Weights of a small model that predicts nearness at each pixel: norm layernorm, activation mish.
Rows from block 5 of a small model that predicts nearness at each pixel, named by matrix and row number. Rows with one number belong to one channel. Each number is 128 + 24 x the weight over its row's rms, rounded and kept within 0 to 255. All counts start at 0.
After each channel's rows are labels from the 100 images, of 14976, where the channel reaches its highest value: "responds to" is what is common among them. Only what is clearly more common there than usual is listed. The data: rendered scenes of coloured solids on a plain floor.
# convs0: first 3x3 conv (model.mid.1.convs.0.weight, 128x128x3x3, each kernel summed), inputs 64-127
# convs1: second 3x3 conv (model.mid.1.convs.1.weight, 128x128x3x3, transposed, each kernel summed), outputs 64-127

convs0.2 [109 113 155 132 108 149 142 130 125 135 121 104 123 178  82 130 125 131 144 116 145 109 138 118 145 100 101 129  75 113 121 143 114  93  79 127  90 139 148 150  99 147 142 103  94 100 128  81 145 132 159 117 146 149 102 110 117 111 121 156 190 190 142 160]
convs1.2 [159 114 104 112  94 118 110 107 146  85 102  83 127  93 139 124 164 138  95 153 123 151 128 152 150 122 146 109 118 161 105  96  96 147 148  87 164 149 125 108 142  93 102 153  96 136 120 162  96 139 104 161 150 125 159 159 143 131  97 100  95 117 110 186]
responds to: spring

convs0.95 [123 119 148 137 118 149 117 131 159 110 112 138 146 150 141 111 123 150 130 172 105 157 118 144 117 148 118 122 132 113 174  86 112 147 141 102 155  92 131 154 119 174 101 115 148 123 156 162 150 151  94 158 122 107 118 179 148 114 163 126 119 106 113 106]
convs1.95 [141 134 109 159 129 111 125 158 114 132  92 122 132 124 124 124  81 133 129 131 133 114 136 136 136 120 116 111 175 108 105  91 135 139 168 126  90 153 103 129 134 141 106 133 131 163 104 130 117 113 127 138  76 109 133 128 125 116 133 117 135 132 140 255]
responds to: count: one

convs0.26 [129 137  96 156 145 120 133 103 126 116 180 102 143 130 168 197 115 115 112 102 153 123 106 173 141 120 113 115 143 126 113 162 154 155 145 192  94 108 142 166 111 149 148 158 112 116 104 115 109 165 178  83 133 138 183 134 140 141 132 112 183 107 160 120]
convs1.26 [122 158 129 131 150 102 116 174 115  91 138 136 118 116  94  95 113 146 116 146  72 105 160 100 124  90 178 133 174 155 106  52  99  93 193 125 120 142 121 131 114 119 121  94 130 161 163 139 109 105 110 152 133 100 139 131 137 101 142 116 140 151 132 209]
responds to: count: five

convs0.111 [129  94 158 106 112 147 107 149 129 112 141 134 137 152 129 118 119 135 142 168  83 131 126 147 111 129 140 111 141 120 172  90 127 149 168 107 150  87 113 170 131 177 112  87 148 104 154 164 141 146  87 155 130  99 121 175 137 128 162 123 120  83 128 100]
convs1.111 [144 131 107 149 132 106 130 154 116 147  65 120 139 115 126 130  93 132 122 130 155 133 139 134 124 122  97 108 161 120 111 109 134 147 175 121 103 151 113 126  98 112 114 178 130 176 121 134 117 117 141 140  46 112 136 132 122 118 126 115 123 127 135 246]
responds to: count: one

convs0.15 [139 123 126 108 155 133 128  93 149 160 108 155 130 134 136 121 130 120 175 152 149 140 136 131 137 132 119 101  95 163 130 128 119 119 122  99 158 153 104 118 124 108 149 161 116  64 158  56 109 119  99 162 147 142 124 119  92 136 109 160  95 114  63 146]
convs1.15 [115 173 146 161 123 121 130 163 130  93 138 130 118 135  90 103 136 138 102 142 132 107 140  66 113  99 140 132 177 143 156 121 100 129 155 121  91 130 146 155 118 139 123  77 138 172 124 134 119 142 121 146 176 108 117 125 132  95 125 137 120 176 160 153]
responds to: count: one

convs0.51 [164 130 173 154 139 134 131  90 136 156 107 152 166 142 125 114 141 135 158 120 136 146 152 121 150 148 104 146  97 134 139 108 133  84 101 132 152 160 146  74 145 122 143 137  98 139 120  59 125 116 150 139 120 157 128  94 133 105  89 157 125 131 113 158]
convs1.51 [132 162 130 158 135 123 119 164 138 127 132 140  74 135  91 100 115 139 120 135 128  92 150  90 101  97 143 108 186 112 138 138 108 162 163 113  81 104  94 163 160 123 119 127 126 161 105 142 122 146  99 145 158  97 115 119 133  93 120 133 108 148 145 197]
responds to: count: five

convs0.49 [131 134  91 129 121 111 105 180 109 127 109  93 143 112 102 130 141 137 116 100 124 127 132  90 119 144 106 149 129 127 146 122 111 104  77 138 131 122 136 109 102 140 101 104  89 183 124 181 127 129 135 126 125 137 123 135 149 155 131 122 127 138 153 138]
convs1.49 [132  97 125 119 142 146 120  76 105 116 129 135 106 131 158 147 128 112 144 110 117 139 111 170 123 149 139 104 110  89  85 127 160 158 127 136 119 119 106 129 185 106 129 157 127  90  97 124 140 114 120 112 127 142 120 121 116 161 105 128 137  88 102 206]
responds to: count: two

convs0.27 [142 142 113 174 121 132 116 104 123  78 147  90 118 116 160 138 117 116 122 115 137 118  93 183 122 139 147 116  98 134 111 141 135 157 151 165 116 119 152 150 137 122 141 147 115 114  77 101 112 125 162 112 107 139 157 151 117 138 118  84 130  90 115 148]
convs1.27 [120 170 138 139 127 102 142 166 129 136 115 137 138 129  85  83 129 154 115 151 134 110 156  90 116  91 109 149 164 133 152 117 109 110 155 120 118 144 154 140 106 146 126  90 137 166 151 130 119 134 138 150 117 104 122 128 134  94 139 132 134 175 155 126]
responds to: disc

convs0.113 [133 126 132 150  98 138 133 169 106 147 119 134 145 144  78  93 117 103 115 122 110 148 114 101  71 115 139 100 146  81 131  95  84 130  92 120 113 139 118 103  99 116  86 125 133 183 115 168 134 118 128 129 102 109 165 122 128 154 119 147  89 127  93  71]
convs1.113 [124 114 143 117 162 160 124  80 106 102 130 139  89 148 156 154 149 101 162  96 137 156 106 157 110 154 129  96 127 107 110 145 151 136 129 150 118 100 122 132 141  97 153 159 142 115 104 103 156 113 118  94 137 142 104 103 100 144  97 148 128 104 104 175]
responds to: cog

convs0.39 [117 103 113 126 113 108 107 130 132 119  93 134 128 107 107  90 112 151 119 141 109 112 104 132  97 108 156 130 159 120 144 171 105 143 154  88 143 109 137 120 136 126 110 112 120 158 102 164 149 150 107 163 133 131 163 157 152  99 138 113 147 123  98  93]
convs1.39 [147 112 138 128 185 150 133 108  92  95 134 131 110 150 145 144 144 107 151  98 131 140 111 131 106 146 100  99 197  96  93 121 151 102 127 150  99 106 124 107 155  88 132 124 142  99  82 110 153  99 143  96 147 137 107 102 103 145 101 148 141  96 122 169]
responds to: count: one

convs0.10 [ 95 108 109 114 147 120 114 147 131 190 124 155 140 150 138 172  72 133 128 114 116 103 145 139 134  92 132 110 186 110  80 147 142 113 156 115 110 119 133 167 105 132 150 111 124 127 141 121 115 179 109 125 135 119 156 112 115 100 154 133 195 138 142 114]
convs1.10 [117 115 117 132 182 122 103 146 130  88 172 135 110 106 130 131 124 128 120 129  84 135 134 133 136 133 170 107 187 203 102  85  98 106 140 124 111 126 100 130 123 106 122 151 133 139 128 146 117 102  96 134 132 127 155 136 132 124 135 107 128  88 100 237]
responds to: count: five

convs0.77 [116 161 117 115 179  89  76 128 131 102 122 139 102 103 155 105 129 132 121 130 113 173 130 147 123 123  82 140 143 103 146 142 107 136 155 114 138 147 121 129 150 141  96 156 156 107 164 176 171 145  96 145  84 133 130 148 150 108 135  89 111 138 131 163]
convs1.77 [100  86 155 143 126 135 148 166 121 163 130 126 116 160 124 127 102 124 158 128 132 115 125 100 114 124 159  80 168  96 157 125 116 126 121 128  99 119  85 129 115 164 140 116 169 137 110 119 129 106 115 128  84 138 111 105 110 139 126 135 136 121 104 240]
responds to: count: five

convs0.126 [127 118 123 113 123 162 131 144 181 160 112 128 162 167 136 127 119 154 150 174 142 162 105 144 136 142 113 102 147  92 167 103 127 152 134 105 144 100 132 135 130 182 118 122 145  96 167 154 139 154 128 149 118 108 110 155 143 130 135 162 107 121 135 130]
convs1.126 [148 157 111 149 159 112 110 124 103  62 131 132 112 115 122 119 107 132 125 126  88 107 136 132 125 116 119 122 196 139  89  48 128  99 201 127 102 130 140 111 145  96 116  93 127 156 101 133 122  94 113 135 120 103 136 130 126 113 128 119 138 128 142 239]
responds to: count: one

convs0.68 [115 107 148 137 118 135 120 127 158 108 101 142 154 140 138 111 133 162 119 172 113 152 118 142 138 145 149 126 136 115 171 111 106 142 154 102 157 104 120 153 122 173 113 118 142 119 169 152 155 151 108 147 115 107 106 180 155 127 159 127 113 117 129 125]
convs1.68 [142 151 103 168 146 118 113 148 117 124 103 119 111 128 123 120  97 132 124 129 147 126 136 128 121 119 106 110 192 113 102  80 142 146 171 120  82 152 117 137 151 135 105 124 116 148 111 127 121 127 121 137 138 108 126 127 128 114 127 123 127 130 140 255]
responds to: count: one